python train.py --arch="resnet" --model="image classifier" --image_size=24 --crop_scale_min=1 --num_classes=2 --norm="batchnorm" --activation="silu" --depths=[2, 2, 4, 2] --widths=[96, 160, 288, 512] --label_smoothing=0.05 --loss="binary_cross_entropy" --residual_init="scaled_by_depth" --beta2=0.999 --steps=6000 --warmup_steps=180
Rows from block 3 of a small image classifier, named by matrix and row number. Rows with one number belong to one channel. Each number is 200 + 20 x the weight over its row's rms, rounded and kept within 0 to 999. All counts start at 0.
After each channel's rows are labels from the 100 images, of 14848, where the channel reaches its highest value: "strongest on" is what is common among them. Only what is clearly more common there than usual is listed. The data: dashed paths with two dots that lie on the same path or on different ones.
# convs0: first 3x3 conv (model.blocks.3.convs.0.weight, 160x160x3x3, each kernel summed), inputs 0-159
# convs1: second 3x3 conv (model.blocks.3.convs.1.weight, 160x160x3x3, transposed, each kernel summed), outputs 0-159

convs0.147,185,240,193,188,206,181,209,184,158,183,210,169,206,215,205,204,187,191,183,196,209,202,208,196,206,152,184,185,189,177,173,202,169,174,214,189,188,202,174,198,198,188,162,160,173,198,219,188,158,182,212,204,214,215,202,197,163,154,193,196,198,182,195,177,167,204,206,181,171,216,190,160,167,189,200,193,201,179,196,186,187,186,194,210,167,206,186,186,153,176,197,207,203,151,194,194,202,176,207,198,168,198,196,192,206,166,220,194,150,190,173,208,196,191,180,189,187,216,164,188,204,191,177,191,192,181,173,201,184,183,202,199,218,194,209,187,215,193,216,191,215,174,190,211,178,209,172,194,142,163,223,178,203,201,223,172,220,189,179,159
convs1.147,176,182,149,176,171,188,144,177,209,199,193,195,175,182,204,222,223,197,201,182,187,183,210,177,202,199,159,217,192,179,184,253,189,207,187,163,181,206,198,207,164,219,229,184,197,214,195,198,208,205,169,207,188,197,186,195,179,209,172,188,189,202,219,204,219,183,205,199,164,193,188,216,167,176,212,189,198,171,215,222,205,215,189,220,199,199,194,201,164,232,174,189,198,170,188,181,163,239,209,192,207,196,203,224,203,208,220,195,171,184,215,211,188,208,165,224,180,215,192,158,215,219,199,227,174,186,198,176,215,178,153,181,237,245,206,181,190,191,171,191,196,221,230,196,191,191,202,182,196,225,188,200,190,183,185,185,196,198,164,223
strongest on: long paths

convs0.135,198,187,175,207,191,199,190,217,224,124,227,211,216,206,170,205,166,192,179,213,197,207,215,225,177,184,190,154,184,183,178,175,192,169,188,209,209,202,193,205,176,221,185,210,164,205,211,188,184,187,197,207,203,190,192,185,144,195,190,208,186,190,171,198,174,199,184,214,198,216,184,214,166,197,195,210,195,214,201,190,175,210,167,192,214,194,140,191,175,124,207,184,190,196,201,212,202,218,200,173,197,193,203,193,195,205,189,162,219,205,140,206,186,211,185,169,206,185,210,217,178,200,203,187,196,189,217,176,194,185,185,232,181,130,186,183,185,198,189,213,200,182,199,201,213,194,201,180,190,220,195,209,210,212,191,222,196,192,212,214
convs1.135,190,183,198,216,206,197,236,168,178,198,143,188,179,215,199,184,192,195,196,194,199,182,203,188,170,192,166,238,183,221,208,192,172,227,204,212,194,216,194,218,189,184,230,187,174,186,195,170,204,140,210,215,212,196,218,203,201,198,210,193,196,183,200,185,232,183,209,208,192,151,186,168,201,204,197,201,217,186,197,206,178,190,212,182,195,196,163,195,200,220,169,255,192,185,195,199,192,219,211,191,198,208,184,201,200,186,202,234,172,211,210,201,219,205,168,219,157,193,169,203,213,160,177,203,202,214,176,225,198,203,233,196,155,245,206,202,163,188,176,185,233,233,192,208,148,211,173,201,208,207,184,165,190,182,196,187,192,209,197,192
strongest on: dots on the same path

convs0.159,201,192,203,192,194,197,203,209,204,96,214,193,206,203,195,226,226,199,199,201,214,200,207,191,180,188,194,180,199,206,191,208,192,192,206,202,210,196,182,203,209,198,191,199,216,202,195,156,189,198,200,201,199,196,193,200,135,213,190,207,202,203,183,200,161,192,200,211,196,201,189,215,156,201,197,199,198,197,197,194,203,201,196,209,215,195,112,192,171,126,198,202,188,169,196,200,203,212,208,202,198,207,205,206,189,201,200,173,184,201,114,208,205,196,178,190,215,179,188,199,184,169,208,194,202,214,212,196,198,203,201,211,203,111,199,197,181,188,198,202,207,186,191,205,184,200,197,196,200,199,206,187,208,193,202,190,197,201,221,199
convs1.159,187,197,189,204,194,151,196,169,182,170,120,187,193,188,233,194,254,191,174,197,198,186,189,194,194,181,191,211,216,190,194,195,182,195,184,186,183,188,188,202,203,188,229,183,168,213,195,201,218,204,166,205,188,210,196,192,175,201,187,156,191,206,198,198,236,198,204,164,176,122,195,178,181,173,190,186,199,199,213,242,184,196,214,213,187,194,173,201,185,193,181,177,227,172,197,170,186,203,199,223,188,202,191,202,192,193,209,221,180,193,183,197,210,184,195,210,131,193,202,171,218,170,158,186,196,180,187,218,214,204,184,174,207,191,195,208,218,184,179,199,178,210,207,184,196,208,176,186,200,178,184,203,191,192,196,192,199,164,185,190
strongest on: many distractors

convs0.43,212,202,202,162,194,187,195,213,187,134,222,171,172,184,212,203,217,218,204,209,211,189,187,201,148,181,192,148,237,210,200,205,197,178,234,204,211,201,174,186,223,181,178,165,219,199,203,193,185,220,196,188,196,185,172,205,160,194,154,199,203,237,168,221,147,206,211,193,176,215,191,188,181,171,201,204,189,191,196,181,227,192,198,190,222,189,164,218,189,155,201,165,181,193,207,166,208,162,197,206,191,212,203,223,204,187,173,198,172,189,162,184,198,184,168,175,204,196,194,180,182,202,235,205,192,191,189,197,217,206,150,206,196,151,186,201,190,199,196,202,186,194,178,186,199,194,205,208,206,204,202,192,182,199,217,195,201,217,226,209
convs1.43,207,203,175,188,177,178,193,174,215,178,145,194,188,179,232,223,235,199,152,195,193,191,188,203,201,199,226,227,161,214,190,174,199,231,177,204,186,196,231,198,196,207,222,196,209,188,182,190,224,219,191,190,178,216,210,196,186,196,204,205,192,150,172,187,196,191,190,170,216,157,183,232,191,183,178,163,184,183,187,200,185,202,222,205,172,196,190,167,214,177,202,213,218,180,198,208,201,183,204,184,191,184,188,205,191,222,193,191,210,186,171,189,190,210,236,219,198,160,200,198,240,169,196,174,201,201,184,216,207,163,214,194,190,161,185,220,198,151,216,189,199,203,200,190,204,191,184,189,232,180,188,198,178,179,214,185,183,129,181,205
strongest on: many distractors

convs0.124,224,215,193,180,187,189,245,227,169,197,189,182,199,159,228,173,211,204,192,204,207,227,161,219,171,200,176,190,197,222,219,209,210,187,207,207,230,196,175,159,237,172,188,183,216,188,188,199,182,204,200,193,186,184,168,232,206,191,171,200,200,191,194,214,180,216,213,196,195,181,209,198,206,173,187,152,168,176,197,174,218,194,194,195,200,181,205,201,212,195,213,192,191,192,215,182,191,153,193,198,205,202,182,194,183,201,186,198,199,164,198,175,190,196,159,179,204,179,193,165,151,180,218,154,213,190,202,200,197,203,178,164,197,203,162,200,195,187,192,196,198,182,167,161,198,171,220,232,210,214,213,215,162,193,214,175,200,149,233,187
convs1.124,179,205,196,189,183,193,193,200,189,219,188,202,165,191,243,241,219,202,226,191,199,209,173,192,153,198,234,224,137,187,198,189,187,217,199,208,206,202,186,187,193,194,241,191,210,189,199,191,222,199,212,198,191,230,199,197,207,219,224,192,206,155,216,197,164,186,193,185,200,175,195,184,222,184,186,203,203,177,194,218,175,184,229,195,203,201,208,189,208,231,202,224,151,194,176,209,204,240,188,181,204,215,178,225,175,202,154,220,204,197,203,150,209,181,239,225,204,162,180,186,208,175,195,200,192,208,190,218,178,185,218,202,201,191,196,234,188,198,209,172,216,231,228,181,191,150,190,176,231,205,200,168,172,202,215,186,180,224,207,203
strongest on: many distractors

convs0.51,219,218,200,189,196,187,177,175,193,212,173,173,190,192,208,230,233,208,195,196,222,178,209,169,194,175,226,175,199,203,201,196,184,182,200,219,182,208,197,186,235,170,196,142,201,202,199,194,201,238,183,179,185,184,185,202,197,164,172,205,184,191,203,177,176,205,195,158,168,194,181,181,198,139,206,170,189,174,231,231,180,184,196,205,191,202,200,181,200,209,201,187,172,182,219,190,179,223,168,183,171,204,178,205,174,190,186,195,156,180,198,180,181,215,197,181,193,199,180,181,200,189,177,198,186,156,152,188,217,172,157,204,206,202,182,165,213,183,215,183,208,190,204,177,176,197,165,217,184,190,212,173,182,171,226,191,183,197,210,184
convs1.51,180,152,211,181,211,210,211,230,210,222,214,218,178,218,166,175,191,188,221,201,176,206,205,217,169,217,175,226,219,189,193,197,207,229,185,177,238,197,184,206,155,211,185,218,196,207,210,219,199,167,200,207,229,199,208,192,216,229,217,211,214,220,206,224,172,194,219,207,220,226,221,221,219,216,155,224,207,221,185,163,180,202,185,194,218,197,218,215,227,199,204,225,194,233,170,216,219,197,217,204,218,191,196,202,219,198,194,206,226,223,219,199,217,188,203,226,206,201,229,228,217,215,202,205,201,234,224,210,173,218,239,234,196,200,214,221,167,225,172,219,208,215,171,212,226,201,231,158,192,199,194,207,207,233,160,215,197,234,168,228
strongest on: many distractors

convs0.128,240,230,186,185,203,189,216,218,172,175,197,186,209,170,207,150,191,220,184,197,195,222,163,221,191,189,193,189,222,215,192,202,215,199,226,217,226,162,193,154,230,182,187,184,206,180,195,201,194,210,203,206,198,204,190,240,196,197,188,187,194,208,174,211,195,214,210,181,211,177,218,202,207,183,199,137,174,182,204,174,229,190,196,193,195,185,197,193,218,178,223,210,199,197,222,173,200,116,196,187,210,201,172,217,207,197,193,210,217,171,193,171,189,193,168,201,195,189,198,179,172,194,236,162,209,210,198,199,203,187,189,179,196,190,184,213,211,191,203,202,204,190,180,177,200,182,243,229,215,209,198,219,161,198,209,196,210,150,243,209
convs1.128,188,207,205,203,175,198,196,186,198,197,179,189,179,177,240,243,217,202,198,178,213,195,183,189,175,190,227,222,143,206,206,192,189,232,186,217,198,199,201,181,200,195,242,183,211,181,190,192,226,204,202,220,179,231,200,188,195,197,215,208,194,141,194,199,183,179,195,186,200,177,181,218,202,184,194,178,200,173,181,217,178,185,236,196,196,202,198,171,199,211,210,220,179,191,170,201,188,235,185,185,184,212,191,227,179,207,169,217,205,169,197,162,200,196,236,214,217,169,184,198,226,168,190,181,208,209,191,214,182,172,212,195,203,194,178,228,189,179,218,171,216,258,229,175,196,185,166,184,240,206,194,173,172,180,214,171,165,171,198,188
strongest on: many distractors

convs0.35,213,214,221,184,209,208,188,215,167,206,207,165,199,182,225,211,192,191,197,196,172,175,173,196,180,175,201,188,183,183,191,198,200,207,218,176,192,195,197,215,159,163,172,162,209,169,179,189,228,214,193,206,185,200,185,189,194,192,206,205,176,181,195,169,183,218,196,180,183,217,193,190,179,206,178,186,173,196,162,191,189,155,217,203,174,180,194,204,201,194,207,232,197,211,174,219,186,196,170,173,177,206,119,163,189,222,183,210,209,211,186,198,225,192,200,145,172,217,194,199,192,206,162,196,180,207,153,205,168,202,198,196,225,181,181,182,211,216,201,195,215,184,209,196,183,220,181,196,186,186,230,198,144,172,196,204,207,182,182,186
convs1.35,222,178,226,187,227,218,216,189,182,206,199,149,200,193,191,187,213,182,219,194,194,189,195,207,204,151,170,184,219,186,236,201,195,163,197,165,165,213,179,209,207,188,204,157,183,205,196,214,191,188,157,205,211,187,176,200,200,167,210,191,179,214,175,201,219,194,219,149,155,172,223,187,188,168,231,179,211,200,183,209,206,186,199,209,187,163,215,218,152,209,163,188,213,191,182,201,214,204,196,201,162,211,179,194,190,198,200,194,171,207,183,202,191,199,183,201,201,216,180,182,196,197,160,178,215,182,155,184,224,202,167,175,215,195,172,181,197,188,162,181,183,178,189,209,190,211,174,195,173,202,163,198,176,203,178,199,223,214,193,195
strongest on: long paths

convs0.150,218,180,210,177,194,191,207,212,178,115,213,180,190,196,201,220,232,200,207,203,223,177,198,191,190,188,192,180,225,206,183,219,166,203,217,207,213,202,182,206,210,176,194,181,211,210,201,161,185,214,193,199,201,186,181,203,135,208,169,200,206,226,183,211,177,186,205,210,178,200,183,181,170,186,208,195,197,196,198,205,213,191,193,211,220,198,129,208,184,138,203,194,190,184,199,187,195,203,219,209,200,215,206,226,189,202,215,185,169,202,124,208,220,188,179,187,207,183,187,173,190,175,210,203,215,203,198,215,211,206,178,198,202,119,195,208,185,202,194,195,210,182,192,216,182,206,206,203,182,211,199,188,199,196,211,187,211,213,228,198
convs1.150,209,211,176,188,196,169,196,171,202,160,122,189,201,189,227,205,245,193,143,191,190,195,182,202,217,187,210,225,199,203,194,199,198,212,192,185,190,191,216,198,196,194,210,187,194,209,196,188,241,219,191,197,190,213,200,210,168,200,183,192,201,182,178,185,202,197,198,165,191,146,190,217,178,177,186,183,189,198,194,222,182,196,218,206,177,208,170,197,176,161,195,192,235,179,201,200,185,178,186,197,186,206,185,192,195,213,202,193,204,189,160,193,191,203,219,224,158,159,209,173,229,145,180,168,193,196,215,213,215,180,206,187,196,147,183,196,218,174,196,199,183,185,194,182,203,211,177,170,192,186,194,208,185,187,208,191,211,151,171,188
strongest on: many distractors

convs0.32,195,185,199,191,190,207,207,204,201,99,208,190,196,197,195,222,215,197,194,202,224,194,205,191,183,212,190,190,200,205,180,204,190,202,194,208,215,196,188,205,215,200,193,197,209,202,194,158,187,202,196,194,194,190,199,206,133,215,185,213,205,197,181,203,162,191,187,215,190,205,189,216,157,198,196,197,197,197,197,191,198,199,185,205,215,199,116,196,180,121,204,200,182,181,204,193,196,219,209,192,209,195,204,203,186,196,201,169,186,206,123,207,218,197,177,192,214,174,195,205,190,169,200,198,198,214,209,213,190,206,211,208,194,112,197,202,177,191,198,203,207,187,184,209,190,194,212,207,208,207,202,185,206,188,208,195,199,197,228,202
convs1.32,193,198,183,214,200,163,200,164,181,170,128,186,213,193,232,190,255,188,176,190,205,185,190,192,211,178,193,206,204,191,199,194,179,179,192,188,178,199,183,200,201,181,222,183,168,212,196,201,220,206,182,221,198,203,194,209,176,194,184,159,195,200,196,206,243,196,207,172,176,139,199,179,171,166,195,191,193,195,207,239,194,194,210,214,173,206,176,199,175,191,174,180,229,166,182,168,183,191,196,224,181,215,193,200,191,190,212,215,173,187,185,194,196,187,202,215,130,193,200,168,210,171,167,195,210,173,193,207,224,193,179,161,202,184,198,192,215,194,177,202,180,195,216,191,187,217,173,195,197,169,192,207,197,184,193,188,187,170,177,184
strongest on: many distractors

convs0.130,192,174,177,202,201,191,177,220,206,203,223,219,171,201,210,196,204,208,194,185,171,207,199,202,145,226,211,205,175,201,184,213,221,202,155,229,229,171,193,168,205,210,190,228,247,191,210,206,223,211,207,192,198,183,217,206,209,236,212,164,194,182,201,199,160,203,176,188,225,247,219,200,208,237,197,204,183,185,179,173,205,203,176,180,198,185,212,194,198,199,200,170,200,221,174,190,186,187,174,177,241,173,181,172,217,186,162,187,245,177,211,153,198,216,200,175,201,207,218,196,215,206,225,230,181,213,202,194,212,227,209,234,175,189,232,221,195,216,200,217,187,204,190,158,206,196,211,186,220,194,179,214,204,197,170,229,169,221,187,196
convs1.130,200,251,217,224,198,202,197,206,213,182,198,172,230,204,195,239,187,224,169,175,180,198,202,193,213,188,191,167,170,200,212,164,213,213,204,219,161,214,230,173,186,197,215,175,237,166,201,194,200,223,191,209,196,190,218,192,211,184,178,235,190,191,187,151,195,236,215,182,170,183,185,212,186,207,185,196,214,219,177,186,206,200,206,215,211,189,194,160,206,213,228,199,188,204,179,219,214,203,203,186,171,191,215,215,243,237,205,207,198,174,202,166,196,197,187,180,242,191,193,211,196,200,201,129,207,195,187,192,187,190,191,197,236,197,144,192,226,186,230,211,195,215,234,201,197,201,181,232,193,195,213,199,187,203,235,206,193,179,179,192
strongest on: short paths